From a checkpoint of a small contrastive audio-text model: text encoder activation gelu.
Rows from block 7 of the text encoder of a small contrastive audio-text model, named by matrix and row number. Rows with one number belong to one neuron. Each number is 500 + 25 x the weight over its row's rms, rounded and kept within 0 to 999. All counts start at 0. Numbers have three digits each.
After each neuron's rows are labels from the 100 texts, of 14976, where the neuron reaches its highest value: "tokens" is the input token at the peak. Only what is clearly more common there than usual is listed. The data: two synthetic voices taking turns or overlapping, over music, noise or silence. In brackets: how many of the 100.
# fc1: MLP up (text_encoder.blocks.7.mlp.fc1.weight, 512x128), inputs 0-127
# fc2: MLP down (text_encoder.blocks.7.mlp.fc2.weight, 128x512, transposed), outputs 0-127

fc1.404:477477488531500488508436518447545484518468512514480481517494498524517471558501519506494492501520496519528521520506497498507486470505494503508472489491526489436483487536516476536532473504485525545488472522456470517529504504516501496549506534502531527489534542512498485511527508537515481514492525550483529520537521500508542517497471528560466509531514483475510550460494525479510458501507
fc2.404:544519511493534504508490469550469481520468503436521528502494489510507547474469520481475538500460480501456465478483498510540519542508514525482482481487464492523502506496486471500499508513512522502518466482569486528498524511496480498455460459501505467472505493563508462517488503448465521493506449495505508483493494510509464489504548515478492468478470495485496520488538509463498537509512
tokens: "point" (14); "forest" (13); "jumped" (10); "find" (8)

fc1.315:540476486523446501469501511490510503534541477493497513515484501486501466542509503478528412516468494488549533472497548470508459527498504516473477479474502501519520487510462494482508540511484498506490518472515485492503513488480471484484498445487480487517529489478507485486476497459475514471504472489483507507473477521536472540546482484492489492504491512431503486564486508450507477531485
fc2.315:524487543467444556543513530547496481451520535482487501469486491514527473473468505524499477483527489501531537543457485528514525468495491454499477506496487494518468503510509475487418501493459526516510474518479505470496489468495497516485481488456514525508451493503506498505523480506490540500526500455477496501529517488528511497489479495498547490479493491475515511484519457447473496499530
tokens: "farmer" (38); "garden" (11)

fc1.259:517521510528554462491500545458486499440528467526508525523487476497515523502520510493503485459504430508501479547525551516518484491538474511487517501471474510489505507451491515507500493482499513479520526510488531504494484438485481531455485486459550496492493476491516507476468501503503504500503448510507484541478505469484498502539482503484477470508509435487470490451510530519468492476510
fc2.259:499464520453476512490517481532534499496505480485510494498510518491508509513487527500497512552516510528518509530481495516455475495489446474523512498468520533508452510489480484504511541509503456497449510555497467530507460476450494512537502556531482490481504528501518473503521491509493552459548518503520523460472457523514444532509497488482480466472480479491491537537505475487533515489488
tokens: "beyond" (68); "alarm" (32)

fc1.467:520539506474535512474524482511478496534495502507480519478488495530518532474529513515503495521499488484531500514530477482575514457506464530510498514504491494475485524477525528461527558538557541493528483469510503503542495448471518511509516456483468497499482480504524516506480526477505492530541461544491443472483470488514461516504486502518499522505483521492508489498472504530489543447473
fc2.467:459518467489498505478441494504513493516493491507490437511504519497488530441555540493475450527501501490511521515509516484481481490504462514496505522520540529461479499516509516475484489509493519490461471527491501515484499510499493558451490536515496471488527523470480498503476534505521516452461509514530492524463472465489523523571553437496484506516518494486506512484506475475516489517494
tokens: "car" (63); "stop" (35)

fc1.208:550542487493545485496532501511449527464491478472519504498492509474521451544545500460470499513512527511492503486516493529476466504563494510503524454469456489539494503489514485477452500498491488500478558517526495500499515471517465515482546462500470514507511529486509495485465504534492494475495479453518494519468491497515534514504489496506510546469494508476544501566477480520527495497479
fc2.208:511495507521495545513497518539483504509481545511448522521514484508508459526446526491551503476474500475526508521495497505475518465498524501484478473495535499523516470507507459524474509463461547508534427504475465450526504484550492519515499487463454474488501502482530478463517505500500471486498466505508458533501516478516489487473542494529526479474502464471524464486531508487497501517472
tokens: "farmer" (11); "alarm" (10); "beyond" (7)

fc1.237:470507505506510474521517475452488541505510476538461516486506513544502495479426508478542487521515476483514517481459511498527535531495511486479452480510541468528501499480520497481526522514546518511470508466456468510508531516498481528507518486469487466532494540479511497481531573496503502520538499474495538533479515506469471540508452465468518541510493489499523513495503499506470497518520
fc2.237:548482506501554478475573548490503530484514514515483457518511521518506501452465503504513501518554495473544504507483501503504515459499509500490489524519519509508476499516502471498489538484511516539526533510507455556513489486502555503488530519450470518538459509512506502522512502488483513496482462462502476532484513494527447538494473501535463514461535489472526505497524522509527526499479
tokens: "farmer" (12); "market" (10)

fc1.460:514496528477487540480492500490486495508547503526457516491551467509491523465511489490496487519525512490517520490571462483531495467455450475477512545481513442485485502464476511482500509531525528449497491476478494490565494521471518524484516461484485526465472468485528489471548497500500442495517471516520460477486507512511512501486496496502502530514506530527514467524533515488464508483496
fc2.460:463513483506535485500462483487524490473517485501438494533462524479491496489540525484523429473521461467493536509489518486466447500513469468548493515496507478459497496512507515499479491532472495479460509499504515526486538474507499541443487521510510507500534514490488517481490524488515520480478515498530494546487507494480538469518544474506504531533531478525487508497482483495572514508453
tokens: "dropped" (60); "watched" (22); "box" (18)

fc1.185:491455504481520497521482554510472496504502500487470462508483481501526512501500489483498491490538503515473483544484534509487498528490501503502510484489509486520487528482465514507529516464451506555481516468492494459506550510548476517472498527488505496544454490521454485476517516497455493459517478492544517528491436549534505531481514488532476497545505539479443466495517498517461490524505
fc2.185:505499519480524539517487510497490542496545485499504505456516498502536493510479491477517459459532537486501500565517528508504507498444517491529508529503481519467512463492506433515463505485498464453461491508511462515497554484523506433514528480531442528456492497510490532484505483469512550486503509476488513538481516463516543527494508501520502502498532521518496511501515501466477504491495
tokens: "timer" (24); "louder" (22); "driver" (21); "forward" (8)

fc1.76:474484510515469489521504506525531539503514527543458491457503457501490508479489471512521502488481502511540540528482480508525428459489496475495524485486468460480559495493483515485520477513465532531465550494494494517529488458474518511521504486492529492555517488515516464513521521492542499504494499534494518471522490459494471560463521502490523515498513511511456500483471510481440491502519
fc2.76:500483455480510484487500529471460441501510500471481464463519481523536469484494499520512535497496503484499502502481479479516502466500536494464479495495452476455491524459530484510457501495488530485522469500484521502495485545535545484521508521482481492442470497443508509493495457532483464476501454484501476485534486497492493501544533523479467509527518460508481471526482475467560488501476
tokens: "<end>" (29)

fc1.26:531526461502483518482504463486514478493500558509497513540478490447511513497493529515504506492559512547454481512519471583491506547527498512524504458466516526500486493492505532488466490564488541502524483471472476481495507522520507471510490481534492486511493463490532496444515517499491507468515492501509487516460480491459473519473496462528513537502488494507506466516552523484496513523500
fc2.26:547486501468507485475549533514533476517564512530498507506490474482500507490442487492506557521488519470556496518482507504550541509474513504488482468523521525510464476480475478510488519465510524572494523524502519544515488468478506495532549489523497526489482527471502500510499516487453513465466509480522495485488512488538509504471474520506464510474524455515523483469514491494495528483469
tokens: "farmer" (12)

fc1.15:504433495506482507509511492489525478490516449484493479515525497537513493517554547491538499490446485466470500468494496534510485471519453512525527486478517532503469483479444497493504554547511522500451501541495470506549468472479529518503487489487470517505502470513521465480474491479495506499525510508571458469469500466510515466485504469500518492492487465487479527510492492488495499464506
fc2.15:459438500495491511497472504533498481547534477511540478580474500502504501485541499466533501497474525489499527530523503474484541516506499488504501461494518511516508509510473495519470445503460449532466504530501519507452478461513489530511484545509503492483545512478512487522476485514519502495476513522507531514497448481535497471501530442524459502533510491511515467490510458499519490497518
tokens: "garden" (67); "volume" (7)

fc1.277:498490499539508489538509524535469469474517459493498483495478457472438499534477512547488496465473457511491521523478496539493490520506512510517526509542521478481527539538493484472494485489518515517440530476503475518532536505555475517526499493510476521507497510475454520511464494535480502494535473529520464465487464537553551493510513505500485516526500519494499525475490485491546511524488
fc2.277:492471506500527499508497515480528518524485508496520467462523518470559477531491480481508503458542513513508467493530496500511532520490514495537503555475501513466506489479505447471534496508464514484479513511519482484521551493497495485487509501550480505516510470517485521500519500527471472457454540444560487497475535501468484492537551517520467497515499543512500488456491468519488501474551
tokens: "timer" (19); "shiny" (16); "forward" (14); "driver" (11)

fc1.415:476480484527508518494498495453512512510530483511474500551471485478496492442457502503489499560534501529513489503530446513515548521475540490503516460444502483519493521506518531501525522546515509499473495475507429493485480478495511482486467504498490487524471486514509515465488483513541504501563487523511477509472487512464506529500514484505469514515442440491479503500477485540503479528483
fc2.415:510503497484557503462524517485512521501533481546516480537508501500490504476435520510494520527521493518550491462493464520515518502476509493496513478505532505544494499494511484498492544438534528521492531510492441549509479475472508487517548500520500496500457532495458481482517510524485506451509488468487508483482488525529444537500494539515496533479518444475537531502472494522510502484485
tokens: "market" (51); "garden" (11); "volume" (10)

fc1.79:514495512455511525483490488534510489512510482525472525520527498501525510470481512516521486534509500458502491476541496499565503443453485482493507556478484480446479518487497507461510551519558521455516488450476504504535466494484518496523496473452492498513486468506524494464507522487476450513510481482483445479465496473526486510508489484484490522511511517501507437503489519507492537485472
fc2.79:436515503488511483481440483516541495506514501512454480526463520482514484470541529484536459501506468509491527487511502487466474505516475493528525526495537493477508483510532516483493472532487491494477500513493532518495538492494486564429492537503514505500518502476484513482470527499516516484472504510533499554457504495468527485540563460507512536540518474498507482488467482482531479513490
tokens: "dropped" (60); "shop" (22); "clock" (18)

fc1.213:494501474476498522478506476494539514505483504531542484477505473531540494481421520501480497514487515524543522532475534508476506471498479433483533524520530471518478506469517453512548465518518505536519489485503459533527481502507469469505540494521513498459469538522506484498491514522492490487464538521490514505489495503525464556486467509464505525496537484506520484501525521475542520503468
fc2.213:478489482529507498469479474508486474484502500517466548525487455481481506493500514494467453498469503525488513493483453503511494499488479517523520431499530522563495475541517475505526567504505493510507497508447437493513466475500523489499469448522524510545513498501517469440465539496490544501516540482513542486493472503487471509487502521546517495535490517500494504511486519507472489499514
tokens: "letter" (72); "measure" (28)

fc1.123:507513460542499467488525477482469478503536529525536435553486487532488510526482520483476478507466504512494512524501483492500488513497498520465446492473516484505500498515477495502508481505460468559503478458460454523513536486524522538487509479534501515511486474497520481484522499491497520471533500489472490490490483472508532570500528480496457545524520544505451490532483509516456518514487
fc2.123:562517541477551534525458527499518556531467528475509472459516491504527491470484481508511494469498521501497496537526504529490483518500514502515503521539447540505491497448512498486462508486519532476511474479515495455513513501510435451530519475479467498461516511503491507503493491529481536493511512467533472494492490547487522502487474492520490516529527545505499515487481497454516490466530
tokens: "volume" (10)

fc1.348:481509497522476464509527492454514559477532519507489517496491481452484462531509477494488492473475499494511548504449484516478496521540510482484523484440483491543510473473513498502525547526522517500504483523500523483512558510483508494555503466517524490486526494475510526490529493515495549526489498513547488500527480536489522461538486519520508498509507488499539516579535535490488474511482
fc2.348:474452528466460526533514523536500495502520514497487533447448498488532507500452508507493501484500505492483521525492494497545527512470491483482516533518464506519517518502507474483496492479500522523486534552490469554545494523501562518526487514505480504530512490468511482513459542469489500538529480468515528459506492503508510500466499487487512493476491488446520472505531486468540494511569
tokens: "above" (7)

fc1.390:464481506450467535513557497494565470503497479468440473512509494490519476492525496519508492484471514455516482483466498514459468491499489452511515473474494459488449523503500497524480495542474499521537470508507509514442488495499539457504511501471521495540512498477530491461477533472506512477482490507488547481464484507472488481472516481514480505474525482506468444488512509466516480484497
fc2.390:499513527510496483445494517547515465485507478511498495503510507475467432476512521458501504502516489467514490528516530507533501484477463509469461553518481498457470543480440495502517435485481482468475475503517535471532485488467495525483482506502502522452528505496500507500496489469490499519523496523526506496505509453501537543505518477512489481469479483502495465522442466474454521490474
tokens: "garden" (9); "volume" (8); "orange" (7)

fc1.400:535516521447520491475467486504498516494537529543481518510513495541546558480494490516502526498504513508486500505527472522558519485460491518522512527516483441470491543480520479475519542525562515485527529436499487488510470494501501479528531502521508489493470491522512483493514509495509473519531460516476448475470491456494474521508479488497526493484506503479473437510481504512511531482482
fc2.400:473516494476499494479444474548517506487524499520474505519462504466516494455538552502503455523519482528475533495515491533456506492517488489529535521502537495486494463517513525499492507508511493500475491495517512491501500511483504568456499544487500506504502521472492536479492553515511528498476516486505484535489513507501522490546564480534510538573506511489531478515481506493505453557484
tokens: "small" (66); "call" (34)

fc1.253:479493516519509486485487531501535458486461500471487446512498514462511475497501519496489488522546519464486497463518487488488442456494528511504525485472479482505525512489482495512507538476501524542481433519481495537527504533573488501481505469558463518522462530522468530524513484545458510502512495476503467516497480518514481500519499480466478520521535510500500526492526502519550488504464
fc2.253:480524522532471499525513492479511497492512521476487549506523448500451491544496496447542467494471530497513528534483494516526496519480507518495482511494476477471546488533503492538537459523465502481501500524513514499505496545525532505479517489510555524494508478486504489559509493526540490501498494553566499506516484520495516505511488539536472513524479484542515507546524535496501448484483
tokens: "dropped" (25); "watched" (11); "box" (10); "start" (9)

fc1.430:510508501564508535508526512440537494510539481471442513519506496480550520487495457467508489464506454514518473508513495482509478515522498543515491489481489503573462503479499492481523543527502541489523505448453460499535524523504498525467487457498492503449495512506492475477491534530505502504519478513486481525492492465499499486539503505514515524483475520477530472519487514467494496461522
fc2.430:498480535485515523485549517489540507507495481549522487541521523506482505471443514516515512487536454505554484474496483495489531489492490480496485475491514516522498504470523433490488539468519527535521520482505480554498487500530497473498527506521523500522472516541498490443519512514477487446481494546529522482491493462528442553508495515522489511494528479498539499494496479500543501478478
tokens: "farmer" (18); "garden" (16); "alarm" (9)

fc1.225:518546507471514542477520493498461483471488423509481475516462513546532495490478532541529499501512516460518492500487544478510499514491481507509508471483502452501480493483512493475544504467507503497517539514475467477490520495480475501457475462463509520521465522497481486509521494524570497518531506515515493488517479486463482482516477498527467495538504524496508508446453537559513496479490
fc2.225:464502501467496501447519495471493536527522494508524501529533528482481541491470547482506530549485467527541506523510533478525463499475455496515508505489511531530475515483515475487506497464578494492483529549479469501497486466503490521546481488480495452484528466521510466521512524547485490454492479487445468506497494489508462495508462493484505513472496482468525516483504501496508535520514
tokens: "robot" (20); "doctor" (9); "volume" (8); "garden" (7)

fc1.354:499489477478489541479516539472519493481569532517489521512481554507533481484498521495520518522491487491498486497509516550495499443520529521522510463515494502467478529471445536494502526531464525513460496463489478464472484528526494516473511465447485469516491470515517501474513506529486523478542494519494472518483479508473541503471465451514499540480494503494489487553498467486531485497525
fc2.354:493470481525527504467515534541521465520566469558506511542502482493521453485474507504483525477490492481536496464483497501517490518505541487507489433502522524514532472488505500529470492441474543504471484502488476522471510485484466512502532496512498515523457487486513455463490511479509477454508511510499517470471490482563482525471485463516479541502498461506531524513488469495507511514493
tokens: "market" (60); "farmer" (13); "garden" (11); "volume" (8)

fc1.424:492536501495529484491478519465549481501517466503502498507496522477472511492560497503451476498456508518525509508510453485508439484522483503503507471485478486522467546492482507480506539484495401522504477469525471521487512496500518509484540462493521479535502501472519503506487499476469497466517499500481485513553512480503520503474488509532489537491476458480490512561501498497484449475539
fc2.424:511466512487542488445490459505528503522486520503506489469486485481505427527486488496522513533476487486530484486510509493534490481480511491504452482477455502496524557491491450500481455487462518458526521516544476511519515515494515473481500571462425502491474518509471501533535484476511518471498479506533507551472541504488485504484525497510514506509502496516514486499461523478510499487522
tokens: "beyond" (30); "repeat" (17); "me" (9); "he" (8)

fc1.313:488487503502474536506484472470493516475524529542470516540505530504526533487489530515495498531524528509486518556517495447505524511467481537515505497501517487535472504515474498497511511502534538463480541478478496471533488492517505429501436540470492501460487475479554510502500499467506470541499475545491496520514502489538537522493461491506522490506507444489491488467497466461491496494474
fc2.313:507523516514480503438474480495496496492533526551438495464504467461525483527497528496547464492524478522475509480481547470483493451509486501498530492458471456454511499519516556530482512524519484517526516497456488530515519499509500544453521494486520507505502542466503536526521489534536515518478486486483493531508517507509502509517516463505504544523509509523510503499495463505516488555479
tokens: "<end>" (37); "cup" (14)

fc1.164:525528496477538524466550502512520478505520488537494512503502488505518499471532507484531522526487487492514506494482512468523537483533517534485482514526515505514449524507500475528512566502554540522524512479511468506513492511442492491539476501523490452521453515499556537518485471512475503503500467528494481462438521454541497483522517520508507510495513505516501453484503537465488520465506
fc2.164:507497492481485519446499467543474480504510479530479467525497519503510511449526518536459476508506507491515488525505457482525447519490464506496531512539551505487455481501525519490463487509499535560492468471498502487511490488516482510492504484493508466499519513476525486477455513544502498476478535501532510506485461437511468536523537431501481492536479471483498515500547502497506471509482
tokens: "above" (80); "farmer" (8)

fc1.417:506497514543516473536504515465513480478531490468458514506511475461489495492544519522473478505520452482489511496475515504453511530494462488498509514492467481521485463531490483493531520504521488514499491524513487520484528491485529494506444500504472499494536472521502502479478527531499514521552520525532475490457432476494447448533464493553535533507466482532519484499484515539513525471518
fc2.417:475499517494457515521501516485505489542461474508535477499507511490526497506500489492470502493449511457465515502547530496489515510504481507494488501509507520535499509527487503476479420521475500487485496539507529514546451550490525523512484536531479500527505480497498508506480545482509502502510485467519530501465494469493490498471507462459455473444546499486479488504550443502499492539554
tokens: "small" (15); "shop" (7); "call" (7); "saw" (7)

fc1.314:501521519504496521493500474428453517473513464506466522506540542513524500487465521512471516514507506479492510540505514521528479486531507433517520488499476480545507528503512549506508487504488497486516532461451485507513467482528534526480535437507501475514469505464528519482512564517503482511542516501520518472503542517484502539494487519530498534522546511504516544506532484500499487503492
fc2.314:499466492511501527500520538482490538494579488494521465523530461509502479494488519494482507516470489521503510478485502506585465486523531524551518510507529484505525495504496507475522530454493576544503565518509488527488487513488519504471515484500462525523514489495496483526546479520521509504493499461512472467496543452500458530473482510520503499486526464506516503512474490518517506481507
tokens: "doctor" (73); "beyond" (11)

fc1.25:521476487437506514500491495552526540519470498528508503481521460517520487504522486533465489512521513537532511528523484505520516453563506479503522503531522525510476522486524453555499492509515518524523497487465473514512477519513486464523493507546501480459528536512516513524480497515539458489450505512456492495491508453533519571494524508516508534474522492508509494511516524481538515495509
fc2.25:495498494506520498473433450518478487502499542477513561534447516511544553481500502535465477474482491533474506521506489495487502489490516509531527462511524503531496505506502463522504576489495498508507511509473435502481464490492499484492478483499487515542515514530526465466478572515481525523501513505492534501527508495517488495482537515522509491540473524476496524505520487484498472470536
tokens: "search" (76); "very" (7)

fc1.486:458525477468520515462535434534481516474499463534521478456510501535520531532491437459481499521462486470487475524504502482547524511477506515474515496498495455539502555479472468510491504517525459539507516490479524502502505486475470481457462489498471514520486482478497525517499513532482490478498469481480490485500518472513490510490520465517473516474509464494499464468546473484490531517524
fc2.486:494546503531522473493470523490507545496514479487521541505497486520525536516479537513504489494488494517477513515510484475439533480496474519492540466488484518505483521500521489495528532480528578533499526512510439501537494509520503472510496459500476440515511498532534487452470507464524542521511519514545516445499481503503478533506549496491544497539475497481525504500522508523493492497514
tokens: "timer" (70)

fc1.172:486497490547470508491499505471493514485553484510454489530537459501528488501516532503558507549507455479509509509493506497523464490520478568519471481470469510543489518497452563524542512492516505479506521512472480481465497469521516532472470488530520480468509484467535486491477518486475504516485494456505520524483515485416529508514505485498483517510470507515511515485508486533500506489517
fc2.172:491485525462533502491467485483500516545489484547522489524520514503502519527455503473483492499478473489503518472503471498508478462508434528536522537495492510557502490505500464490515503483509514534502516525483471533447454480487540462530551486514461485531484511468500483478469513524482529456501543517496487484503496481521466540508493498516454536486507491468531445513491509494533513479525
tokens: "volume" (14); "wants" (14); "on" (10); "watched" (10)

fc1.488:492479500518471505508509552551451477464550478477506538508502526501522480514533469547472487499462514499516490475481530481524503483522511541540515501476499509531526500476466513476543539506480500483513522540498428518520524536472501471493461501472483509517520502522512504497459458477493548508498481575501492504471482501479525505485477486469490475497492477496479521507499546527505489479519
fc2.488:430428492502507496515566513532485502519496520534517532465482486485481554523535460496489490459516468530462519527493491475472519483522478474478527479496525507517519493510502529497479498508509442525502528497492552484494499461476506486510479498493495501517537438508521513498477486482481478477510535526496538484493555519499473471523519477507514482507452490525502473525518506537489512499487
tokens: "timer" (10); "follow" (8)

fc1.304:504512457475506495466556477532486535458503474517530478501497439525509529527481493490446502518475508497504503473504524514540522498512503480468499486470455468556462529490468493495514478483551514483525538488486515503529495498443481503430491459500514533502489480480481525519523526508491481519488483465520513490496494504515463517507459491497480497487562516485507517461500493478517543520498
fc2.304:555562449497536488501497504483505517474477491499501501532514503500548497499496498487500485527499455522510551513518491470480491477471517527497525466461498551516489514492518482473509538505549549526489498499515429500527502501538469481512460481507498458461489520538515445492512540544498531494501525496483517497486479500488471514483565523500490517534474496501491508466521515509496499525476
tokens: "robot" (79)

fc1.263:533528500455487532496515491474488504490552499499486507498563466534538531489467501489496509521468486485511540507530488503491540471508526532481480521506498498517439525494531485459495546506556545511523562500496474497526503531500499459550497502523506493488529512482540478473501499490478503492441447515501500459471496465501473522504497513491473492486495485488518458516467505513509542488490
fc2.263:512507490498510499450461456517446506496513501523488484555478499458491505439502531501480448508500506495484488538534468494516476515506466490526506497522534502524485533486516475505488512491459537513492485505503454508511486477530495500489491495503502470501522513510542476460478517488516490521511541495519467532492503476534463525539548476512492519570458480466498501510526491502483445512445
tokens: "robot" (76); "louder" (23)

fc1.188:506488502496472479472509499516503474513537469514526486529532522517503506459497498516484478507479468470547535452471549498504524500473483553521482492495507483487494508572500465518500514517534505529517521503491496505500443545485519526455511496486499476564477453470474513525461493482499475492492467473468536495494485472547492492495505512498459480506508500541454473513484519520511489484447
fc2.188:495501457490485491488516470512494526500487449538458501494486459516458520488490556486498542499519469562531541508547465503514490522496512458477533532498537501471471497517492473454532474504506484464504496490510484475503491456490464494551519535538540488493519545502480451491522503549474504482482494546503516504535485476481505517531503485483524508520508503483493523469510480515481495479535
tokens: "robot" (41)

fc1.106:496506484538507482494502528490503514485528499551458479497493426526485502503497543491549518507495460484492490500529546529517513508547507482490484470473535511500533496488469543510502481496471516472495495514490528498494522469511535520476438475492545510497510530478529488490497501493535508516533487460514507508517493507443534475497491495514443478533533475546501484474489476572512489522503
fc2.106:512453540440479520465496509491484473508504475495514460526530474491540470505446504491505474551505526509483519514514504476494494481516461475528502512475492527545484513495478448496498521486522530514475520529468502507480431532496527496520512503537506521442482524481473468531500502513464528488506493483489477502486442502520485526454512515524494506484486484503494487554490478491546496453500
tokens: "volume" (10); "lost" (8); "doctor" (7); "white" (7)

fc1.122:485551497500429524507544535509512501516537489473477471518506498510517551489525496500512471543522480469505513510524494519497507440489554490509502506479481506521476532519503450491530533530530504512512468530509476514501523555509506431508477487503455483522494497502538517487510480469482500503479463486478477520496465460491501488531511488488472478521511469497517466490530553515550512498499
fc2.122:530488534482483555490509496519507479549492447524512459499509518511447481506498502523521485551519487522525442475520449538491533500507507503488519501531545511509510480481522488494469478471472509520506508552510499519475504545547502430531499520477485534513479494501533493486473440477524499469468483506500494502472495481517487540524497517520491458485487488511529497513466493516475468505475
tokens: "farmer" (10); "follow" (9); "garden" (8); "volume" (7)

fc1.499:480530512468520532451521499506527542514506465510458506505531501501476489469506524512514465536531518471528519482564465503512514474476451469515512512508494467462463515515494532486491517542560523420491492471461510480501489487484519477512505475505472505498447472477527493463537512509496492522522482504495465543496523494524494470502481464497502537504509525482516468511482474483496510471489
fc2.499:473502473508529482485451472485519492483521470494451493549477518483512492520559509511506455473513451505516543474487526492489460511509478493508486511496504494462523496506503516528513476525478506494476499531492527529489540478503491552436503521505534514515537502470506515488477508488525535479448503506540497525497505496464541482500541478496525540516554457521500492505476488511558514509460
tokens: "dropped" (60); "stop" (40)

fc1.257:506509495452464518470509494473535505505504502445449491520483496541529531454546496495517468515459523508495498513471480516496505494538489508548499496479521492515485516510459502464454555550538515502534495511513449522492498465495488517469539474491463482528486471499544507481494520481546534479516524506487510457478482505477530473503470522500521515531513489494461494534533497518506478489535
fc2.257:522507470504493529455515500505548494516549470548502473547525485482520489473483504506472496493502472472573504486466468513507529508504519490507483456499492493543494485478477493530446511451483538512489489477494515532499506458480518503474537490507512499510462519444511480455505498536522525456455458478510479503487521526508488527472457513501482511491536494485513510487476483536476503457494
tokens: "market" (55); "beyond" (11)

fc1.144:497497500495494477493484558534488465515532488499499514539491501482493469507499464474483454514480503473520473478508514539513512469496524457529538489451480506525494497511517468495457460509467490477489445539501474505459485549542503472510523502477490523565452486489512513488516486497462502434513461477475489483472515515493514505485514531509503468481506517456541481507502524538515467501483
fc2.144:506518511501483501473518527501453510486436516501483481490538546520489505503510494530517507513516564498518511466526468517492462495495529496488503527499502487472530501493497549499515488510438498476456501452451570511511490508536471488543521513459534518500496474513489491519482454531508481509458504517507506530485497494525518505533498498525490512514478509495481534522433467468496447503500
tokens: "dropped" (7); "car" (7)

fc1.18:504513502486547515484494506489440497475453516518476482518486462523500510461541520465488502519476515499502465514493530504547480479467465494454515495497476484514484543482498558467517553522516551460510499449481487492505470467470492482468482495482481521477465485511532502470507523515529516496497487476495434465531486498484462502533469504488501493523485553487499477500507528502460515488483
fc2.18:452516474506513502489479532466536569508520443505465516497470513521476489471516536500495505558498510509530474514455506528486513514494485518512495472475466503468433478501507502520453473502521542479422498550479488523494499513500502517494501502540491491495533480482485525471545521500513508499514506494498478520491475467488552481507503482496470494494499469479481537481520499497558516488518
tokens: "doctor" (33); "shop" (10); "garden" (8)

fc1.45:471504485453444512483531513488507548476538527469518519559481471493435505480504507511525495527542483495532530520504501495523485479476505447503512491509515519462475458519503478447529529503508507522458508481496508518453536446520509544492515544501529470499518533535515467501536530481525518514515546510491514524496495488507495526510495520515501526486473511494477491486535525509467508480509
fc2.45:547482501516513516516510532498516501493508475552482476491540487540477486495498476512478529491505502493508481563507530498531512502502496498468514494516497499497549456487481477514465527476530549478477492469482456557528531543472564470523512482489534506515493486497481498534517452515503474479545526505473500455490532541542481496510464495477523522496493522493500459481527513508505501448496
tokens: "market" (13); "volume" (7); "garden" (7)

fc1.92:483471490467499534558496487492532536501499509489434497470478471500494464454447559475511508528539477507465528480496507510496558483500476455503491484470524520496511498496473455537504483514479527495471478507464507493506527545506478525507521515478489507510489521508482493434488513522475514523486500419491514502520462550481518504520506509486481502519503507478483531479520512527501520504484
fc2.92:501452525459494491487528481470522568480570465531521442505505473490477551483491496521511480508505498472513480502467480505500517504477450510517517484511487524499488509472499472484510518488561504502491546517517459536501511467493531495520508505513491513534479543486455508495471528506462482477487480493519481489436482495506498491492497500542505526455559486465497521511515474524516517505490
tokens: "<end>" (33)

fc1.287:531514488454501521481537480466489494487519484472498481483534494512479525475510502480493511516465500484490498496503487518544539457510449511503504544486512483498456526466485500433544559539564504468511537492495503517532449487468498516535517441494492473491490488502534503475503508495479519503518487511483470469493509472533470516496486511501490486504517483483530453531495496499483523490433
fc2.287:470500465513525513463467501550488507484521474536468480555478520472498523455543543488489438518495503497501553518516509492510471506523494513539521506510542493498485496502502503499477499511489510491479493528483493507518509489526483549461475504508497483522551507493502490495465537523527486500476507515531513544479513466482539515558571442527497530528506468486521525489494485508518491533487
tokens: "farmer" (68); "follow" (32)

fc1.4:482496498487483490507498502467522481483482518499509465494489465492484483520475456514496517502515500500473491518517433486491476468539450524496502506516489527496508492449485532467523544453477515479461505530466483511506503486467548540495478474469480495492469473485512537484487486541503545494443496510521529475524523529471459542492494467506540531470481505458457492487546495473494528474498
fc2.4:490525485527483515495538503508509484486517472542478533461496493511509493463494528461541481497500531469544475506508501516514518512487562507496489484545510491504497508469490492490502505551509476512532502492490477463516511519534485461502500548496474514496453509523526496484446533496529481470514472538480458540548557445495539464528521540491509525519505479487463507477495496519544515521485
tokens: "dropped" (8); "market" (7); "car" (7)

fc1.419:534454508458485464561508499532523526531500500533484457492487477474475518502495507513516485523488450471501500474470466528514488508495475460481535506465491464490521483497480507511460482539515513554500457512523513495497519477445479506512499491505503491577502469486565515526486484486493519484539508504515516469526489476474508455471477506524514495516506505490470489517507571496509489493496
fc2.419:466530503518460499482497534474465492516485478524521472505487481502553445491508522507508498507503496506496509511488481463492501489532523528517504507507456528455539516497488536498500476507486489456513466535475566491519500517477511541479500504483486498444508522507447489527491544504505474484496460482499505520537474499504495567552508481504452515471457497523477495509506439526540504492512
tokens: "beyond" (68); "alarm" (7)